Rows from block 6 of a small autoregressive pixel model, named by matrix and row number. Rows with one number belong to one neuron. Each number is 50 + 15 x the weight over its row's rms, rounded and kept within 0 to 99. All counts start at 0. After the name is the row's rms in percent of the matrix's.
After each neuron's rows are labels from the 100 images, of 14976, where the neuron reaches its highest value: "responds to" is what is common among them. Only what is clearly more common there than usual is listed. The data: scattered letters and digits in many colours.
# fc1: MLP up (model.blocks.6.mlp.fc1.weight, 256x128), inputs 0-127
# fc2: MLP down (model.blocks.6.mlp.fc2.weight, 128x256, transposed), outputs 0-127

fc1.83 105:23 44 29 57 60 42 39 83 52 47 88 62 64 62 46 44 37 44 55 33 60 57 33 48 55 47 53 53 43 57 43 50 44 29 66 73 54 30 64 60 41 27 21 66 43 68 45 70 66 18 83 53 47 76 90 68 43 36 36 54 32 74 42 60 58 59 53 46 55 37 35 61 41 28 36 78 44 50 46 32 68 35 74 49 38 64 48 54 63 49 51 28 28 38 59 40 32 43 58 60 43 56 57 70 32 49 59 46 65 87 19 60 55 67 61 65 42 46 66 51 53 37 69 37 29 50 52 35
fc2.83 101:39 53 54 44 41 36 66 51 80 57 44 21 46 40 72 53 54 51 38 53 51 20 68 41 51 43 38 31 47 35 53 69 39 76 41 53 27 79 53 29 56 36 71 46 44 41 49 43 64 56 72 61 53 41 66 40 45 75 49 74 79 56 77 19 57 46 36 44 64 59 37 31 74 27 33 44 59 21 57 17 70 61 47 50 61 53 42 42 70 32 49 38 53 40 33 64 60 74 51 14 49 51 48 38 52 28 51 31 49 69 65 75 75 65 48 32 59 32 44 31 48 46 63 20 36 49 40 54
responds to: orange

fc1.75 097:37 47 47 37 29 34 60 59 64 54 41 40 58 54 68 39 43 33 60 19 62 57 66 57 66 33 59 53 65 74 57 38 27 56 36 48 79 37 60 58 46 63 53 46 58 77 75 38 47 43 51 53 66 33 60 37 61 79 57 54 56 48 58 59 21 38 17 65 66 36 72 86 54 43 51 35 54 56 48 37 30 98 60 46 54 70 77 63 54 23 68 63 31 41 32 44 66 34 43 39 71 33 63 46 59 41 58 47 66 72 41 76 71 39 46 44 68 53 35 60 50 39 64 66 29 61 43 66
fc2.75 106:43 41 25 59 47 50 40 55 66 50 36 61 63 32 55 44 79 41 79 40 70 39 50 47 42 36 48 45 61 89 56 23 23 14 52 57 46 49 45 61 53 44 43 43 30 68 44 71 43 50 59 33 46 59 55 33 45 65 46 70 60 36 45 49 37 45 45 30 44 44 74 56 40 42 51 63 39 30 36 69 60 56 76 27 82 83 23 56 55 37 65 21 55 88 42 68 58 49 56 53 44 40 51 28 71 52 56 55 19 57 66 45 30 57 24 55 51 67 29 75 61 43 51 70 60 56 34 50
responds to: brown

fc1.79 122:44 68 44 58 34 35 39 33 27 68 48 63 50 49 47 41 27 56 47 50 44 41 43 45 60 23 29 51 35 46 51 40 59 27 38 56 46 32 47 34 58 30 41 49 57 34 36 47 51 50 54 59 64 08 41 67 53 45 71 54 41 48 51 59 23 45 27 67 57 64 38 40 55 63 45 42 60 38 59 48 35 37 51 42 45 67 33 70 40 37 81 30 43 00 30 70 38 16 46 22 47 29 42 48 45 53 32 44 23 59 56 63 75 84 40 41 38 39 53 46 39 36 76 50 12 53 38 36
fc2.79 104:38 44 55 43 41 40 42 38 32 37 61 23 44 40 70 23 58 53 36 35 46 64 81 64 18 56 35 52 35 58 44 69 38 55 60 35 40 57 44 37 66 35 75 59 45 24 49 80 52 27 63 49 57 74 72 60 41 30 38 41 41 29 58 56 33 51 57 81 38 43 72 49 49 42 49 37 28 50 27 46 31 39 66 29 53 41 70 39 78 62 32 28 24 55 54 49 45 55 29 54 43 65 44 74 65 82 57 44 47 41 57 31 26 53 56 48 16 40 33 28 42 70 62 45 64 62 58 72
responds to: brown

fc1.45 100:59 68 33 34 64 58 75 42 58 71 48 65 37 70 47 47 26 60 61 56 15 29 46 58 59 56 30 59 64 64 41 36 52 78 63 33 42 68 41 73 69 57 76 42 48 60 41 27 58 58 54 46 73 78 40 43 28 65 50 61 90 58 72 33 49 39 60 51 30 53 29 44 59 48 69 54 32 36 68 30 34 57 78 71 52 28 43 47 51 33 54 56 64 40 55 47 62 33 50 35 53 50 62 54 79 40 57 52 36 35 29 24 27 83 68 54 50 35 64 43 36 45 46 62 30 52 59 75
fc2.45 098:61 67 40 54 36 62 76 79 43 41 50 68 64 43 63 68 50 40 54 46 61 62 63 36 40 35 70 69 49 77 31 30 13 39 55 47 52 28 57 52 54 31 67 43 59 52 45 58 49 23 62 03 45 48 58 27 62 53 44 47 35 84 57 63 34 64 61 20 40 42 50 52 36 73 46 45 37 55 53 55 54 42 51 41 60 42 47 33 33 30 48 58 78 39 47 25 35 65 63 54 13 51 66 31 35 53 44 54 62 30 58 52 53 62 44 73 57 26 88 36 57 54 43 41 38 21 46 63
responds to: purple

fc1.37 103:55 38 53 38 29 22 31 74 59 36 54 39 34 49 32 54 34 31 47 51 24 52 36 31 36 48 31 46 37 61 54 43 33 19 57 53 32 54 39 59 56 49 67 55 29 38 37 53 64 34 59 24 52 24 57 30 43 54 64 78 57 70 53 28 33 22 60 39 25 68 66 57 32 59 48 52 67 36 54 48 41 65 58 25 53 62 68 34 31 52 40 39 44 60 64 41 48 45 46 16 53 37 25 37 23 46 50 55 31 34 55 69 36 41 60 57 47 45 71 62 12 12 24 46 59 40 59 31
fc2.37 112:40 37 58 50 38 39 27 80 47 66 12 38 51 80 40 57 40 79 46 44 54 51 70 61 49 54 47 33 24 50 24 41 31 36 62 33 30 72 35 76 68 51 46 57 65 56 51 37 49 70 27 74 73 55 57 39 46 48 36 31 44 36 51 30 73 54 55 62 87 34 55 61 70 46 45 47 58 63 52 42 75 42 46 66 55 41 50 23 28 53 57 41 31 29 43 46 47 24 71 58 41 30 62 34 43 59 68 83 42 54 44 21 47 56 46 36 54 44 57 25 47 36 51 66 39 39 56 22
responds to: black; brown; blue; the character M

fc1.183 099:74 51 37 60 72 28 58 22 48 46 61 64 65 52 54 58 38 48 41 40 27 61 42 63 41 72 30 75 40 64 52 43 33 38 22 48 60 64 66 62 27 67 56 43 37 39 74 54 70 76 52 39 56 21 46 07 50 37 67 60 37 54 87 43 38 38 53 41 29 55 59 48 39 42 52 48 72 47 63 50 32 13 69 74 76 41 29 30 48 51 09 62 35 45 65 40 41 58 50 60 58 64 44 51 44 63 40 62 48 26 30 40 47 45 28 43 58 53 46 53 30 68 44 46 54 51 52 27
fc2.183 103:69 65 74 33 44 17 19 44 47 44 49 40 41 37 77 55 55 69 45 38 40 39 28 61 65 65 78 29 38 65 58 50 55 51 62 49 42 57 58 53 14 53 53 52 48 73 34 42 40 38 61 59 58 74 17 50 61 79 48 32 64 54 38 75 51 44 52 37 28 40 23 33 52 67 34 48 46 41 50 42 39 46 63 62 27 42 64 55 41 44 56 38 63 75 57 48 69 60 39 39 29 29 46 23 75 51 49 41 76 25 51 47 27 65 48 45 45 39 85 58 72 73 79 54 49 37 35 58
responds to: orange

fc1.78 088:35 24 24 71 46 48 81 48 53 38 56 31 39 29 39 46 34 69 36 49 55 71 32 40 36 57 29 65 26 77 50 38 53 70 49 31 51 56 62 62 49 77 51 69 35 74 76 38 46 67 63 45 64 34 24 60 77 38 39 52 57 32 76 30 29 36 53 59 55 71 60 21 21 55 64 45 32 62 37 18 61 59 70 44 63 56 36 50 55 76 50 66 34 54 45 17 25 39 54 34 35 60 50 56 62 63 60 46 46 51 49 62 32 24 39 26 54 40 49 56 59 58 41 48 54 50 41 51
fc2.78 087:68 33 76 50 39 84 42 42 45 50 47 55 58 54 51 45 62 62 87 53 42 39 66 46 77 42 49 48 81 59 44 52 64 67 44 64 34 69 28 44 57 40 37 48 64 35 50 61 62 62 63 71 45 57 80 39 34 57 42 44 88 43 10 67 45 41 60 49 58 76 47 69 61 67 43 56 73 43 65 28 42 85 36 44 70 42 58 66 56 32 43 44 40 64 67 58 56 68 16 37 49 39 46 58 58 59 61 63 68 50 74 62 38 58 49 46 52 34 51 63 28 77 40 45 27 61 47 83
responds to: brown; blue

fc1.173 092:46 40 26 43 62 64 42 39 56 60 67 39 45 55 38 80 55 45 60 70 25 52 45 41 56 48 19 59 79 48 61 56 50 63 48 33 57 35 62 52 56 54 60 73 35 34 30 51 49 49 82 31 37 61 72 38 45 65 40 58 62 53 49 35 15 57 45 39 34 73 61 59 40 45 91 48 79 21 84 67 43 45 30 54 29 52 53 64 53 56 41 55 42 69 18 54 85 39 46 52 41 61 34 40 52 40 51 22 31 37 47 40 72 69 38 63 36 54 54 79 58 39 59 36 35 38 39 37
fc2.173 092:43 48 75 22 38 39 52 35 40 25 48 53 62 50 82 32 76 55 56 12 62 29 47 53 91 36 40 57 42 68 56 45 58 36 22 69 76 72 57 63 62 73 58 59 35 66 63 55 53 54 43 50 63 61 32 70 44 64 44 50 58 50 62 42 71 46 49 80 75 59 28 35 53 57 50 60 51 47 43 63 49 64 51 69 28 43 63 40 44 38 35 59 58 35 50 62 50 33 51 63 78 72 51 49 52 23 47 47 67 42 27 66 26 54 55 31 65 61 31 03 51 47 55 43 60 37 59 45
responds to: blue; purple; black

fc1.156 090:62 30 32 57 57 56 50 37 56 32 67 44 50 42 42 23 44 63 34 49 56 35 51 81 16 62 60 42 50 49 54 44 57 54 43 38 35 20 19 63 51 40 37 74 65 35 47 67 44 48 65 51 62 38 47 09 28 50 36 57 56 59 26 52 34 78 88 61 07 49 47 35 10 48 67 38 61 42 43 49 27 50 43 45 27 56 61 53 46 57 44 56 50 58 41 59 35 72 62 53 45 30 42 28 40 28 66 55 50 45 36 47 45 32 50 43 31 66 54 74 65 24 63 73 35 44 52 59
fc2.156 098:54 42 64 43 57 48 54 65 40 52 44 40 93 69 58 50 15 24 45 40 58 47 48 50 50 40 36 51 46 37 50 54 25 76 52 60 52 46 49 73 50 58 68 48 60 66 38 42 59 44 61 42 46 38 39 72 72 78 53 66 65 50 63 40 36 40 37 24 66 58 41 51 83 71 51 65 48 62 26 69 54 44 79 28 38 55 35 58 57 70 66 23 87 41 33 56 82 41 29 60 52 40 59 53 55 57 30 51 33 32 53 38 43 41 60 46 38 24 39 15 59 28 50 76 43 35 71 34
responds to: orange

fc1.15 100:38 53 34 35 75 36 45 65 40 29 64 48 47 36 17 32 35 59 45 50 42 46 32 52 09 43 62 64 38 44 35 45 46 42 41 57 31 28 42 35 38 22 73 42 65 68 34 23 41 32 20 63 42 44 47 33 63 18 48 48 46 41 65 57 51 50 41 63 38 55 59 55 43 87 38 61 46 57 37 67 59 40 60 23 54 65 54 58 52 38 32 62 24 45 38 54 28 39 44 81 54 71 52 51 27 51 51 46 41 36 34 57 25 33 45 25 57 28 62 64 37 59 18 49 25 30 35 49
fc2.15 104:53 43 67 44 23 58 63 53 64 54 53 61 67 46 64 58 40 33 64 52 46 64 29 36 27 49 62 29 49 30 92 53 37 63 84 52 43 54 46 61 57 49 50 37 50 59 48 67 58 75 32 49 46 58 47 57 46 52 73 61 74 37 37 44 38 74 57 41 70 46 52 68 77 38 43 64 48 27 56 19 33 76 40 52 38 68 48 42 78 66 29 56 58 57 44 72 52 50 60 19 55 48 50 54 69 30 75 60 24 73 86 47 51 11 52 49 60 57 47 63 66 65 44 79 52 37 38 36
responds to: brown; purple; blue; black

fc1.149 110:43 20 51 71 45 55 50 51 52 48 34 69 41 64 39 22 35 32 34 35 43 32 51 60 76 64 34 30 45 81 33 63 50 71 65 59 54 49 48 45 48 55 26 43 47 58 39 54 36 37 42 53 75 63 43 53 37 52 48 63 39 58 63 28 57 59 72 69 46 51 19 47 45 75 55 74 54 61 52 59 21 71 41 59 75 53 71 63 65 24 52 52 35 32 41 29 60 60 46 56 90 79 54 56 46 30 64 77 58 40 71 37 24 23 72 35 47 64 62 80 37 50 59 43 48 55 62 41
fc2.149 104:46 45 46 30 34 49 35 59 31 83 65 61 60 82 50 58 41 49 27 21 44 83 26 58 19 34 61 42 45 63 60 60 57 50 40 33 13 63 37 77 77 35 42 46 59 50 57 39 56 60 53 47 31 28 73 52 49 55 70 29 52 58 22 70 47 33 59 50 60 30 44 30 62 61 30 46 45 32 45 64 31 49 26 74 54 49 58 44 68 42 45 36 24 64 30 62 22 63 53 24 58 61 67 43 66 46 21 41 56 56 43 59 65 57 42 46 36 80 51 39 42 36 39 45 47 52 38 59
responds to: black

fc1.122 099:50 25 68 53 56 11 13 56 70 51 48 47 37 48 58 31 74 39 51 48 53 40 65 66 53 65 21 62 27 42 62 17 31 44 43 69 52 33 34 54 51 55 85 71 58 58 36 21 57 52 22 60 72 41 64 69 42 48 34 51 50 66 31 48 57 37 45 45 55 60 62 24 66 43 49 34 54 50 39 60 57 40 37 38 53 84 43 33 39 84 30 51 72 79 51 42 48 29 58 36 63 52 69 56 63 59 35 85 29 49 45 41 43 51 37 58 45 40 48 51 25 71 51 40 43 44 41 48
fc2.122 103:45 43 70 92 48 41 36 64 31 46 58 03 58 65 64 46 57 74 56 59 41 64 57 59 60 55 45 54 53 58 49 51 47 55 59 51 31 33 40 25 62 32 50 58 58 53 24 55 52 78 45 80 31 35 61 26 32 81 31 53 38 55 53 19 46 56 57 51 84 56 43 62 37 51 51 55 62 50 42 77 76 44 55 50 55 31 42 50 54 59 33 48 39 49 23 48 59 70 56 63 35 40 47 56 51 58 63 62 98 26 33 73 40 52 50 68 39 39 53 45 48 53 20 19 62 45 46 47
responds to: black

fc1.161 097:50 40 41 50 61 40 56 59 65 90 58 37 59 48 18 30 60 49 44 32 51 23 47 52 38 51 63 40 58 44 17 59 55 59 58 29 45 31 73 23 51 60 60 51 71 43 15 38 74 57 71 55 39 57 27 34 52 42 40 43 35 41 33 68 65 62 61 64 34 28 55 64 57 75 65 43 75 59 55 34 57 49 66 78 32 46 48 52 45 98 40 49 61 31 27 62 52 52 45 41 29 24 58 55 39 37 50 40 59 29 54 70 50 33 26 46 71 56 65 43 37 59 43 51 58 28 30 34
fc2.161 106:43 37 49 40 32 64 72 29 44 51 37 55 49 44 70 53 60 38 77 81 44 69 59 50 36 76 45 63 58 50 51 55 43 55 24 67 65 36 07 48 67 81 55 66 66 79 73 47 52 51 58 20 57 44 68 41 61 44 43 50 38 48 54 62 46 22 48 33 79 50 49 81 47 20 51 63 52 56 41 47 41 54 56 54 48 74 59 50 50 20 37 69 62 56 56 31 64 60 52 33 66 76 49 35 54 44 75 33 18 35 74 43 44 24 46 51 53 53 47 57 62 67 55 39 71 28 44 27
responds to: yellow; orange; pink; count: six

fc1.223 101:31 71 65 27 80 37 48 42 77 64 63 76 45 76 57 59 37 54 70 48 49 77 42 63 58 46 56 54 69 75 29 50 38 28 40 56 56 53 61 57 53 67 63 53 29 49 21 36 50 39 41 64 52 43 79 57 38 69 66 46 79 62 51 87 54 60 38 28 51 80 35 40 52 61 56 66 55 70 54 58 11 37 45 37 41 52 54 22 46 49 28 36 48 66 61 74 45 45 54 26 68 50 46 41 32 43 63 61 70 62 64 63 46 56 68 49 13 45 36 57 44 64 64 65 50 41 69 53
fc2.223 098:51 51 30 54 24 35 45 39 40 53 58 66 51 48 64 65 10 55 53 39 45 42 39 23 58 67 68 57 19 42 70 56 41 23 44 59 62 41 36 45 49 50 61 39 48 42 56 78 48 85 81 48 90 35 35 56 58 25 69 63 62 21 52 36 50 35 34 48 40 62 52 42 41 39 44 47 56 42 44 58 51 89 56 52 40 26 53 57 30 60 69 67 52 48 66 31 43 47 40 80 42 19 38 45 39 53 56 34 49 49 36 46 75 60 58 51 38 37 84 64 35 44 27 44 57 45 20 57
responds to: orange

fc1.163 103:62 54 24 53 34 73 72 60 55 56 69 43 39 53 18 25 17 63 76 79 42 68 58 67 50 43 60 57 58 56 28 49 47 32 71 45 39 67 50 53 56 45 49 83 34 23 46 66 93 47 64 57 67 35 35 57 50 43 56 48 29 28 59 63 47 84 53 52 55 39 52 51 50 61 73 23 58 56 25 52 46 49 32 64 42 64 68 53 64 50 60 41 39 57 50 73 79 47 68 52 64 73 73 39 63 30 52 51 53 44 22 56 44 46 67 53 58 45 53 76 77 72 43 64 45 53 56 50
fc2.163 110:29 69 72 37 55 53 65 76 37 43 80 39 51 58 73 53 75 71 34 65 36 19 16 48 34 56 64 24 53 44 55 61 55 78 46 71 64 60 52 37 33 41 48 43 49 43 72 64 42 83 34 55 34 42 59 29 60 52 40 58 60 54 34 48 50 46 53 39 30 60 47 28 51 48 33 61 27 49 45 25 11 70 48 54 55 58 37 14 63 42 68 41 80 60 58 36 66 46 47 61 29 33 51 39 50 46 66 27 75 47 42 38 62 51 34 47 39 45 44 35 22 34 61 32 52 44 56 60
responds to: blue; purple

fc1.240 093:27 52 44 52 47 46 46 57 44 47 33 61 83 50 65 33 64 36 61 52 58 56 35 49 43 32 40 26 37 43 38 55 34 34 60 60 50 59 67 15 61 40 32 37 41 40 13 38 63 41 65 55 61 36 53 54 39 48 51 77 48 49 67 78 38 54 48 61 45 39 77 45 50 41 50 79 44 66 51 56 72 53 67 18 62 45 60 63 74 64 34 52 46 73 33 31 16 48 77 42 93 61 52 56 64 52 76 53 29 66 55 53 56 58 52 50 79 28 56 36 48 58 63 46 42 12 47 32
fc2.240 106:48 73 55 45 58 77 43 43 36 64 36 30 65 70 63 45 63 28 47 36 65 50 88 38 37 23 37 36 57 84 48 39 36 70 68 60 40 57 50 48 55 56 33 60 15 45 42 25 36 64 41 40 47 61 60 63 71 70 42 42 45 83 41 43 55 86 65 42 51 37 26 63 48 61 39 50 68 66 50 51 36 36 45 67 54 31 49 53 47 50 73 63 65 55 62 74 61 52 20 56 62 54 26 40 28 65 36 42 48 46 19 62 61 40 41 70 52 54 76 27 33 42 32 54 43 59 24 47
responds to: blue

fc1.134 103:64 21 43 53 54 39 55 61 41 48 21 46 30 51 34 34 44 69 36 35 27 26 99 69 27 60 44 51 72 37 48 30 36 43 46 37 51 58 43 49 40 67 56 67 26 21 51 40 33 30 51 57 67 25 48 59 29 40 48 49 79 66 28 42 53 36 58 17 47 58 25 50 63 40 47 54 34 19 64 79 35 49 40 38 60 50 40 32 43 48 64 40 48 46 52 42 30 45 34 18 55 46 60 60 43 58 24 24 54 45 22 58 58 65 49 32 60 38 55 64 52 67 39 42 45 42 43 26
fc2.134 100:50 35 77 41 19 32 35 36 84 27 61 77 77 58 36 35 74 48 25 62 87 52 41 54 58 38 41 75 33 60 59 46 42 76 35 50 67 53 61 56 57 62 45 68 60 36 64 28 38 30 47 44 79 39 35 29 33 56 54 45 41 65 39 37 44 35 63 65 31 52 55 45 43 37 32 54 44 75 57 59 67 54 64 39 47 59 49 43 43 56 46 59 21 51 44 66 37 46 72 47 57 50 14 49 45 65 51 75 50 53 42 61 73 84 44 65 44 42 48 40 53 57 28 52 38 63 49 88
responds to: black; brown

fc1.77 097:74 62 48 49 51 38 58 34 53 57 63 40 73 75 33 44 39 49 26 31 81 36 51 65 77 69 46 77 69 47 18 44 73 45 69 51 71 39 29 47 56 38 53 46 61 31 67 36 52 72 44 33 72 43 37 40 46 79 58 68 53 47 39 28 51 35 67 54 65 45 71 65 39 55 42 30 32 22 38 50 44 39 46 88 57 64 31 61 55 80 57 63 37 41 39 53 66 38 51 31 43 19 40 55 29 39 62 37 62 46 39 55 59 52 60 37 69 22 62 67 56 83 59 46 50 57 55 54
fc2.77 100:35 49 41 47 70 85 62 56 39 24 35 79 65 17 54 32 49 37 43 47 63 50 29 46 55 39 24 48 39 43 39 44 61 61 33 55 57 61 38 34 70 80 55 60 70 47 42 57 46 39 32 55 69 38 47 42 57 47 37 56 29 53 73 82 30 90 41 17 22 46 47 57 50 42 52 32 40 62 60 38 24 34 61 54 63 64 42 65 37 40 66 56 50 43 24 57 64 64 69 62 23 64 66 52 72 49 37 55 58 32 53 54 42 50 38 48 28 54 40 30 47 60 70 49 30 55 86 58
responds to: purple; brown; blue

fc1.114 110:65 59 47 51 53 50 63 51 43 33 52 59 46 49 37 25 37 70 60 54 42 73 57 82 48 45 49 48 33 43 55 22 39 51 25 25 53 77 41 60 46 68 61 43 13 33 42 60 63 63 21 24 71 03 62 40 42 39 49 51 34 51 53 34 49 40 44 31 39 55 46 46 19 58 27 45 60 46 31 56 58 42 51 70 38 31 51 61 54 42 48 60 48 17 30 47 69 24 47 53 61 53 83 52 45 36 56 53 22 41 67 36 53 35 85 75 39 39 33 47 69 57 29 38 39 45 55 68
fc2.114 110:32 95 47 50 42 57 30 65 28 37 78 21 76 36 90 56 74 59 59 51 68 36 69 73 41 63 66 33 26 27 45 62 52 39 49 41 52 57 32 43 43 37 24 41 56 24 48 28 61 46 43 58 27 62 48 64 49 71 60 51 42 44 57 41 58 42 54 72 28 57 66 41 77 33 18 45 58 26 64 25 59 62 54 54 51 62 42 41 57 43 55 59 61 69 39 78 48 49 65 54 45 50 28 56 39 57 29 30 50 45 55 36 46 86 46 52 38 65 48 39 32 52 63 62 52 43 38 46
responds to: blue; purple; brown

fc1.123 103:43 61 28 46 31 81 54 58 65 48 46 37 42 37 43 19 65 52 42 52 45 59 36 41 41 57 39 45 58 39 30 27 49 58 48 75 63 59 34 49 63 22 22 44 94 77 70 16 60 52 15 42 55 43 53 44 29 48 47 22 27 51 59 61 59 38 30 41 37 53 70 62 29 47 63 44 49 62 67 47 27 54 70 82 96 38 41 40 59 90 44 43 36 53 63 47 66 40 33 63 56 52 51 56 60 28 64 62 56 58 54 46 51 55 69 47 61 52 50 55 35 50 57 56 63 37 51 60
fc2.123 100:53 56 40 47 49 42 09 26 51 76 42 53 47 67 42 57 45 32 31 77 19 43 46 40 50 23 69 38 68 47 64 44 56 42 32 45 81 50 45 36 61 65 54 42 21 51 54 69 11 36 61 56 72 69 33 46 52 47 51 60 36 56 55 63 46 71 58 59 54 24 59 27 48 33 41 23 40 74 57 79 49 26 49 27 43 56 64 37 28 64 42 31 70 31 52 50 44 31 42 53 71 68 61 54 29 41 20 71 53 34 27 39 55 65 59 47 39 57 57 40 38 68 56 47 64 63 47 61
responds to: blue; purple; brown; black

fc1.52 095:32 48 30 55 52 56 51 58 30 48 61 52 44 29 25 56 28 69 39 17 26 78 45 51 42 80 51 51 66 77 35 55 69 69 51 35 64 60 50 65 42 50 38 35 52 56 59 66 46 41 66 45 51 57 49 85 42 75 64 73 51 42 73 52 30 34 53 61 37 82 56 38 44 65 31 61 66 35 38 63 76 52 72 33 33 59 43 59 38 55 58 57 71 70 20 32 72 30 59 35 24 48 51 57 45 18 55 50 60 47 45 49 39 53 80 29 65 64 40 48 38 46 76 34 45 51 68 43
fc2.52 099:49 38 68 48 54 29 74 48 65 82 42 65 40 42 66 55 41 68 76 43 78 51 53 43 43 45 53 62 41 79 53 05 45 55 59 72 77 31 55 23 20 28 46 46 67 48 33 26 43 63 37 44 56 69 42 26 21 51 74 72 57 66 23 51 43 32 38 34 40 55 46 68 45 54 59 52 58 71 29 34 67 64 55 52 31 62 65 43 65 43 52 66 40 49 52 65 35 44 48 55 70 73 61 40 37 54 43 54 43 59 50 41 40 63 35 64 55 36 51 79 52 53 77 33 65 72 42 27
responds to: brown; blue; black

fc1.155 104:59 51 44 63 58 45 50 42 22 46 33 41 22 32 77 42 37 41 76 44 70 54 30 48 35 53 61 66 48 30 73 63 60 61 64 23 64 39 43 37 43 39 59 44 54 65 64 58 72 44 42 44 60 37 51 40 25 66 51 40 70 79 61 61 73 72 23 59 50 52 45 68 58 40 83 34 76 50 64 58 72 43 53 75 43 52 58 64 49 65 44 53 56 29 68 29 55 40 56 20 57 31 73 81 33 38 48 57 56 58 87 36 37 68 60 66 62 41 45 65 70 27 44 74 49 47 67 55
fc2.155 106:52 72 34 41 63 34 67 56 61 49 53 55 67 41 44 56 43 58 30 48 32 61 67 72 59 43 52 36 29 57 50 30 67 36 52 69 48 57 41 52 25 47 28 28 41 35 61 41 27 68 67 65 66 49 28 46 63 47 54 40 47 65 50 44 22 29 59 49 58 37 54 64 60 86 23 53 51 61 48 49 56 19 23 53 34 67 87 36 56 84 55 59 46 40 71 59 56 62 29 58 52 52 55 36 44 66 57 44 37 60 44 55 25 51 63 46 51 65 26 33 20 43 73 60 27 99 52 48
responds to: brown; purple

fc1.109 100:35 07 70 49 52 63 54 43 41 56 54 72 48 33 37 66 36 76 50 51 43 45 38 42 48 59 45 45 44 59 60 48 70 33 29 49 61 71 42 44 57 44 35 47 36 44 62 42 61 42 56 44 69 50 48 45 33 20 59 34 56 44 55 57 41 55 37 57 62 66 29 45 48 44 25 13 41 38 28 33 52 57 50 49 37 47 47 80 59 59 99 40 52 69 32 75 48 53 55 79 58 42 55 58 44 43 63 56 43 44 45 27 31 29 80 57 94 43 33 74 44 23 34 62 28 21 53 49
fc2.109 095:35 44 65 57 36 40 61 45 53 42 57 52 53 65 74 62 62 55 46 51 29 33 63 47 36 65 46 50 49 48 41 81 49 47 63 63 43 50 61 29 50 72 51 31 49 49 29 49 36 42 50 80 39 61 47 55 53 21 52 40 40 18 73 55 68 35 62 30 20 49 53 79 27 36 76 65 67 38 07 53 57 19 78 62 44 31 59 26 59 59 37 69 58 56 43 46 33 54 35 43 56 61 50 54 49 52 76 60 54 26 48 29 41 53 48 39 14 58 63 34 46 44 55 24 30 18 53 33
responds to: blue; purple

fc1.76 094:63 87 49 58 44 56 13 80 53 55 50 57 41 84 77 53 44 61 42 36 30 55 30 36 50 52 35 56 53 37 63 40 43 47 51 56 53 63 89 36 47 73 52 43 47 55 64 46 64 69 40 36 78 51 40 55 55 36 56 69 45 85 42 50 81 84 67 41 66 62 75 51 70 56 37 61 36 48 73 56 63 48 46 45 60 40 32 67 58 73 46 36 58 74 49 64 59 56 53 52 48 50 88 42 31 09 41 61 38 35 35 45 31 61 62 53 41 61 70 51 51 43 29 57 55 40 57 41
fc2.76 101:23 44 43 56 47 49 84 37 42 51 64 37 57 42 61 58 77 54 48 35 70 39 72 40 67 45 43 61 56 54 35 65 33 49 51 33 27 41 48 32 54 42 77 55 59 41 69 60 52 22 40 31 35 40 66 53 49 79 62 30 39 41 62 44 57 62 36 38 47 58 52 69 46 40 61 44 58 41 30 65 45 77 36 36 60 75 36 52 74 43 66 62 56 21 61 45 47 19 75 55 55 54 42 74 54 69 60 65 34 64 70 26 79 55 79 47 17 41 78 67 31 60 42 52 68 30 56 69
responds to: blue; purple; brown; count: six

fc1.70 101:73 37 55 12 25 44 49 44 48 56 52 78 29 15 61 50 21 28 69 45 44 47 41 61 44 53 66 55 70 45 67 35 18 67 57 62 50 56 66 30 54 19 52 30 46 38 49 56 60 52 53 33 79 33 54 63 60 46 37 29 53 71 59 64 41 59 39 43 37 51 54 29 43 62 40 75 63 38 17 37 52 57 56 35 82 34 33 65 63 63 41 50 38 63 54 53 73 67 68 28 53 89 47 30 39 59 59 31 54 63 30 62 43 53 46 27 40 54 36 53 31 55 49 33 44 62 55 49
fc2.70 096:84 43 40 43 64 49 41 63 39 53 60 66 70 39 07 54 44 46 42 69 50 32 56 65 41 51 48 52 63 49 50 40 22 70 58 64 42 48 64 35 46 44 60 55 41 55 44 34 78 46 69 59 48 30 35 53 67 50 78 36 64 36 54 40 77 20 46 41 25 29 46 29 51 65 66 32 64 48 27 62 54 36 63 76 43 73 75 35 56 68 14 48 60 29 95 43 55 44 31 36 62 59 42 50 39 69 54 54 44 39 53 46 55 66 43 79 66 45 28 60 25 37 62 51 52 47 48 33
responds to: orange; pink